Rows from block 9 of a small multi-label audio tagger, named by matrix and row number. Rows with one number belong to one channel. Each number is 128 + 24 x the weight over its row's rms, rounded and kept within 0 to 255. All counts start at 0.
After each channel's rows are labels from the 100 clips, of 14976, where the channel reaches its largest size: "strongest on" is what is common among them. Only what is clearly more common there than usual is listed. The data: simulated sounds of rotating machines with and without faults.
# filt: filter width-5 conv, dilation 16 (model.blocks.9.filt.weight, 192x192x5, each kernel summed), inputs 156-191
# gate: gate width-5 conv, dilation 16 (model.blocks.9.gate.weight, 192x192x5, each kernel summed), inputs 156-191
# out: residual pointwise conv (model.blocks.9.out.weight, 192x192x1, transposed), outputs 156-191

filt.131 [161 139 128 102 174  91 103  89 125 139 115 185  65 172 101 101 151 137 117 104 160 135 120 115 149 187  83 110 106 114 131  94 157 169 140 155]
gate.131 [130  74 139 110 148  60  88  96 140 141 106 139  71 143 130 178 170 153 116 172 140 152 146 165 145 160 132 110 151 152 136 120 119 148 135 129]
out.131 [152 132 130 133 141 153 112 130 155 126 102 111 134 140 123 108 114 154 148  98 140 129 104 140  93 114  88 153 144 137 115 168 136 136 154 133]
strongest on: conveyor

filt.141 [133 115 133 132  89 117 164 114 101 128 126 149 113 133 138 147  77 130 130 115 106 130 144 159 130 114 166 130  94 137 125 126  97 142 139 115]
gate.141 [127 137 142  99 188 159 126 140 158 104 137 151 131 136 168 139 147 145 133 112 186 132 111 113 154 146 116 127 138  97 139 109 130 118 150 104]
out.141 [120  86  99 106 143 111 125 140 112 121 107 115 169 104 116 151  65 134 114 148 140 151 132 111 170  99 156 115 153 132 135 115 136 115 128  96]
strongest on: piston engine

filt.3 [165 177 124 123 156 129 115  92 125 151 120 157 116 139 108 112 107 133 116 117 136 113 102 162 151 135 112 144 109 134 155 120 152 122 135 164]
gate.3 [104 108 136 141 174 107  97 124 131 106 112 103 104 126 102 151  82 154 135 127 119 121 150  92 158 114 129 138 106 145 139 135 132 178  80 154]
out.3 [129  69 120 141 108 139 110 146 139 133 112 148 126 136 122 146  99 129 148 145  83 101 142 132 144  72 132 165 136 127 130 165 130 144 119 120]
strongest on: reverberation; text has "room"; text has "reverberant"

filt.185 [121 156 121 142 158 111 137  77 132  48 169 109 135 147 144 124  98 155 154 146 160 152 134 129 153 102 150 123 126 116  96 127 133 120 111 144]
gate.185 [157 148 114 127 121 164 111 154 145 106 156  93 143 120 157 112 103 139 170 147 166  94 137 119 141 113 159 107 131 130 117 128 125 114 121 128]
out.185 [117 105  93 140 111 125 130 100 112  83 144  87 123 143 141  92  97 147 119  86 125 143 159 122 121  98 133 140 115  97  88 136 116 101 146 109]
strongest on: gearbox

filt.174 [136 113 123 127 187  76 109 157 156 130 142 116 108 150  93  85 140 177 140 140  96 171 135 143 142 110 139 111  97 133 151  94 154 185 154 133]
gate.174 [148 168 131 130  91 187  94 164 120 146 137 106 121 126 127 122  82 121 160 181 108 102  99 139 121  88 126 123 103 104 114  92 137 120 125  85]
out.174 [137 117 130 140 127 100 138 167 126 123 123 156 136 130 119 150 131 114 140 140 135 127 107  82 116 100 124  99 163 133 124 115 164 117 107 131]
strongest on: fan

filt.115 [136  96 176 121 149 152 122 123 142 172 161 155 131 129 122 105 132 121 101 152 116 146 145 125 131 149 131 137 113 138  79 109 138 133 133 180]
gate.115 [110 103  94 132 121 121 118 136 113  94 121 102 131  89 100 117 104 188 186 104  89 135 115 114 126 119 137 136  80 164 157 109 131 129 133 136]
out.115 [151 144 147 162 136 142 111 126 121 107 133  93 141 126  89 125 155 149 101  94 124 115 139 130 113  74 135 155 154 110 162 115 163 160 129 159]
strongest on: reverberation; text has "room"; text has "reverberant"

filt.12 [125 122 124 138 118 146  73 146 129 168 157  87 136 117 137 125 178  94 114 155 121 108 139 145 135 108 120 114 135 129 158 155 132 142 124 110]
gate.12 [ 92  90 115  87 127 136 106 141 129 128 147 135 164 135 169 140 109 155 146 155 123 124 120 114 179 127 150 124 140 174 139 152 166 178 181 145]
out.12 [150  69 131  87 175 102 145 133  82 146 113 143 145  84 104 118 114 139 118 151 186 103  99 156 124 104 139 140 131 130 117 134 181  93 100  93]
strongest on: conveyor

filt.154 [116 147 136 127 147 128 137 120 157  99 118 168 106 142 131 175 109  88 145 128 171 103 146 113 130 119 129 153  89 126 146 105 171 127 152 132]
gate.154 [ 91 122 176 135  87 108 124 136 157 114 127 141 104 110 148 156 123 118 119 151 133 140 132 161 156 122 122 149  94  86 135 119 147 159 142 109]
out.154 [ 92 128 125 180 101 132 136 146 134 147 147 155 147 112 126 125  86 142  83  83 105 120 120 148 169 170 147 120 124  93 119 135 144 152 150 118]
strongest on: slowing down

filt.116 [121  88 126 115 152 164 115 134 111 171 146 110 120 117 128 158 125 165 148 135 157 151 142  52  84 150 108 103  92 167 130  95 135 116 144 119]
gate.116 [ 94  83 158 137  98 155 129 129 158 104 118 116 179 127 189 136 119 131 142 112 142 153 136  86  93 137 140 106 115 132 104 138 132 146 125 106]
out.116 [103  98 131 109 143  96 131 127 142 120 154 120 163 185 150  97 127 154 141 154 152 147  84 142 128 127  99 126 104 104 125  83 142 108 128 100]
strongest on: piston engine

filt.142 [147 129 135  97 194 116 131 113 165 182 125 155 125 141 153 129 144 138  98 135 144 137 165 116 153 121  93 146 148 116  99  98  96  93 112 100]
gate.142 [129 105 122  98 167 126  97 167 136 168  85 177 128 139 140 109 139 161 104 137 144 128 122 117 160 142 102 171 134 115 162 105 134 150 129 117]
out.142 [128 137 113 117 122 137 145 117 134 155 159 143 137 156  94 114 127 158 169 132 103 126 182 112 131 130 113 176 140  76 128 140 142 113 134  93]
strongest on: conveyor

filt.83 [177 127 124 115 129 141 135 147 118 141 122 116 130 111 145 168 145 170 121 100 110 123 119 128 158 150 130 148 152 106 173 102 150 134  76 123]
gate.83 [100 111 153 122 160 152 114 100 146 110 122  80 115 151 138 161  86 107 132 126 192 134 178 102 132 144 152  95  82 169  72  94 131 169 189 136]
out.83 [166  96 170 116 140 146 108 137 141 135  91 113 129 138 110 161 144 166 131 141 121 136 120 148 168 161 150 100 124 126 106 138 145  99 115 156]
strongest on: turbine

filt.79 [130 141  92 119 138 141 148 150 106 143 107 167 184 145 139  90  98 139 113 100 149  81 105 136 169 121 138 119 140 113 105 120 150 130 168 143]
gate.79 [ 85 105 126  96 162 129 111 144 161 109 119 138 194 137 168 134 138 149 105 185 152 130 127 120 148 123 160 127 119 144 139 129 138 159 152 152]
out.79 [124 145 125  91 109 125 114  65 110 140  74 138 147 117 118 120 137 129 148 108  90 144  94 173 129 131 171 131 117 116 134 116 140 144 152 112]
strongest on: conveyor

filt.88 [138 116 112 151 105 101  96 167 166 127 138 122 136 157  85 133 142 138 110  76 136 107 128 147 136 134 150 169 151  94 130 166 136 154 114 145]
gate.88 [ 85 135 139 113 118 138 141 165 106  98 137 105 121  83 162 116 103 114 126 157 112 131 135 110 120 120 122 110 104 153 126 124 126  90 136 109]
out.88 [ 80  93 117 148 155 156 134 129 173 121 123  89 109 170 155 158 178 147 102 127 131  96 113 107 117 151 123 118 154 140 114  99 118 147 127 119]
strongest on: reverberation; text has "room"; text has "reverberant"

filt.129 [158 117 107 103 136 150 133 160  81 122 120 128  73 134 129 147 109 117 140 132 156 128 148 143 119 102 143 141 141 148 126  65 133 111 157 136]
gate.129 [100 133 145 154 116 169 113 123 183 107 123  69 143  81 108  55 161 120 151 157 116 151  94  78 125 105 144  90 103  99 138 128 153 158 102 131]
out.129 [138  68 113 121 136 123 129 118 177 130 130 160 106 134 124 139 116 128 137 153  99 116 133 131 128 140 160 123 167  72 127 124 121 132 190 115]
strongest on: speeding up

filt.138 [152 158 119 138 104 112 133 162 138 165 141 157 106 117 133 100 102 112 123 160 103 113 112 182 119  75 121 153 156 130  70 118 113  90 153 148]
gate.138 [ 67 122 115 127 136  88 147 152 190 120 121 157  90 111  87  98 115 122 149 157 130 148 111  78 191 110 161 105  74 120 145 138 128 149 172 123]
out.138 [179 132 131 113 108 104 125 138 106 159 108 150 124 134 116 118  84 156 130 162 128  79  82 148 173 121 139 124 137  95 115 146 135 125 111  93]
strongest on: pump

filt.108 [144 115 136 127 179  83 155  97 127 124 141 164 101 128 123 117 142 145  83 108 137 119 131 148 132 180 138  93 102 106 127 139 138 143 147 148]
gate.108 [124  90 134 132 145  98 109 125 116 169 118 155 117 137 128 143 114 142 105 167 118 136 136  97 174 155 103 125 129 144 154  96 105 157 151 137]
out.108 [151 159 130 130 125 136 149 117 169 109 153 121 147 142 123  59 119 100 138 192 130 150 156 145 104 151 129 157 139 135 151 166 117 136 129  96]
strongest on: conveyor

filt.109 [ 94 109 122 166 107 122 143 111 143 126 103 121 114 127  88 115 127 118 148 148 138  98 158 165  86 165 142 138 120 156 144 142 142 142 112 103]
gate.109 [125 134 154 112 104 117 125 142 116 124 119 102  94 101 161 121  89 151 157 161 111 157 106 161 136  97 155 124 101 155 120  76 120 138 158 116]
out.109 [120  91 143 131 120 147 121 113 109 135 107 158 151 102 122 115 114 142 161 105 117 132 174 151 131 141 126  74 152 125 143 166 153 163 106 120]
strongest on: fan

filt.118 [110 107  98 122 145  92 128 128  98 118 135 147  80 113 128 165  57 117 180 136 137  76 154 169 118 115 106 151  97 153 116 102 159 128 159 151]
gate.118 [131 110 143 133 129 122 132 166 122 147 109 149 122 158 145 153 118 139 136 156 151  92 191 156  97 150 130 130 126 127 100 106 150 137 166 110]
out.118 [ 85 111 144 124  97 151 142 125 147  90 137 130 164 118 122 127 158 146 106  77 134 130  53 100 146 158 141 119 115 128 145 140 156 166 172 158]
strongest on: slowing down

filt.13 [103 108 152 140 101 148 131 125 123  96 166 136 127 136 124 132  67 105 137 127 178 173 107 143 149 100 153 143 108 162 133 116  92 132 108 130]
gate.13 [130 153 133 126 109 108  99 129 143 147  88 122 138 152 107 128 148 144 140 161 124 136 116 128  89 132 123 100 128  98  86 132 143  91 186 171]
out.13 [138 149 129 128 161 115 130 182 152 127 105 137 100 110 152 140 111 112 107 112 168 165 101 155 117 111  66 148 103 138 109 140 134  84  79 155]
strongest on: turbine

filt.0 [103 125 125 101  68 136 128  94 154 126 155 130 121 116 118 157 152 106 102 147 126 118 107 128  89 127 126 152 146 137 126  99 127 104 163 122]
gate.0 [117 130 106 101 149 117 128 125 135  89 114 122 148 120 123 150 134 135 100 163 113 143 125 109 126 150 113 126  78 121 144 141 140 169 132 128]
out.0 [133 131 108 102 123  70 125 138 116 117 119 156 109 137 132 129 153 100 135 106 111 137 168  83  90 151 116 160 137  98 137  96  70 123 124 159]
strongest on: reverberation; text has "room"; text has "reverberant"; pump

filt.33 [127 108 120 111 104 164 121 186 120 151 137 140  79  88 132 115 152 179 120 175 128 131 176 122 119 144 123 137 154 176 134 121 147 111 157 100]
gate.33 [ 93 132 155  91 130 115 140  95  96 102 181 137 132 119 120 195  87 127 136  79  84 137 123 153 157 116 109 137  92 139 135  83 120 151 162 126]
out.33 [144 132 158 155 103 157 139 156 136 140 170 139 135 105 102 109 115 118 127  95 109  86 152 174 179 157 158 142 148 120  83 127 119 129  99 150]
strongest on: fan

filt.73 [166 175  87 127 174 117 142 116  86 145 150 127 127 138  99  98 117 110 133 103 166 127 158 105 140 143 122  98  91 103  85 122 123 136 184 146]
gate.73 [101 139 142 116 133  97 108 145  87 124  94 123 114 134 156  83 127 139 138 119 181 120 136 122 103  97 110 137 106 162 119  49 123 130 145 134]
out.73 [149 158 157 140 126 113 133 109 110 139 155 129 138 144 129 111 101 154 110 111 137 145 103 120 109  81 124 117 171 143 120 131 101 141 170 163]
strongest on: pump

filt.15 [111 131 124 105 127 132 114 112  94 124 134 156 117 103 130 120  65 139 115 128 170  99 128 154 112 153 128 150 118 145 118 132 136 111 164 119]
gate.15 [113 113 101 109 164 114 130 116 119  76 111 144  76 136 122 171  75 117 117 126 130 104 135 150 148 153 138 152 135 162 147 102 144 137 187 126]
out.15 [119 143 124 146 120 137 140 149 157 105 155 131 132 122 157 119 105 138  86 107 146 152  96  84 151 139 134 131 121 115 142 142 103 172 139 157]
strongest on: slowing down

filt.126 [150 130 133 142 100 100 119 131 140 177 101 114  94 151 149 125 126 165 138 100  86 115 131  87 143 134  70 124 142 106 143 105 106 108 130 107]
gate.126 [123 141  91 158 109  92 130  77 156 107 107 109 154 109 122 149 178 112 147 129 122 149 122 127 101 120 127 161 118 101  94 114 163 136 131 108]
out.126 [136 124 123 142 138 109 146 109 139 147 144 115 180  89 161 141 134 127 100 169 101 160  97 136 127 127 163 119 143 159 124 120 144 145  99 161]
strongest on: conveyor

filt.125 [124 108 100 113 165 121 116 163 124 139 179 143 124 115 158 162 120 118 141 136 159 126 163 127 128  96 120 146 184 165 170 156 123 115 116 130]
gate.125 [122 149 154 138 148  93  77 102 126 138 112 116 113  74  97 146 115  97 141 126 127 115 149 128 147 114  92 119  98  97 172  95 139 156 131 119]
out.125 [135 140  97 137  91 146 154 109 148 142 138 125 147  64 123 143 156 118 135 107  98 144 129 109 126 136  96 123 142 115 169 174 121 135 143  71]
strongest on: fan

filt.190 [119 123 110 146 129 123 142 117 115 108 153 123 149 158 119 161 109 164 140 140 121 139 139 167 130 122 155 123 122 174 113 202 124 135 164 117]
gate.190 [127  96  94  92 147 145 119 174 140 153 125 137 149 130 165 145 104 144 121 154 140 105 129 101 175 146 130 135 121 144 110 120 135 116 140 154]
out.190 [145 199 142 119 132 145 126 103 150 180 140 106 152 110 140 139 139 112 131 133 118 152 127 128  71 128 123 124 138 142 165 118 120 124 114 119]
strongest on: conveyor

filt.96 [144 136  93 149  91 183 147  83 114  71 104  92 148 115 140 147 125 114 148 127 114 152 134 157  92  86 139 135  90 123 117 109  96  78  84  64]
gate.96 [106  97 106  92 165  82 105 141 116 120 138 149 161 154 146 106 153 168 111 152 129 107 117  99 186 141 133 125 132 121 158 143 154 168 176  96]
out.96 [107 112  96 165 152 116 112 111 101 136 144 146 104  82 112 146 116 123  69 160 134 126  87 132  87 156 120 121 148  88 100 133 148 119 102 118]
strongest on: conveyor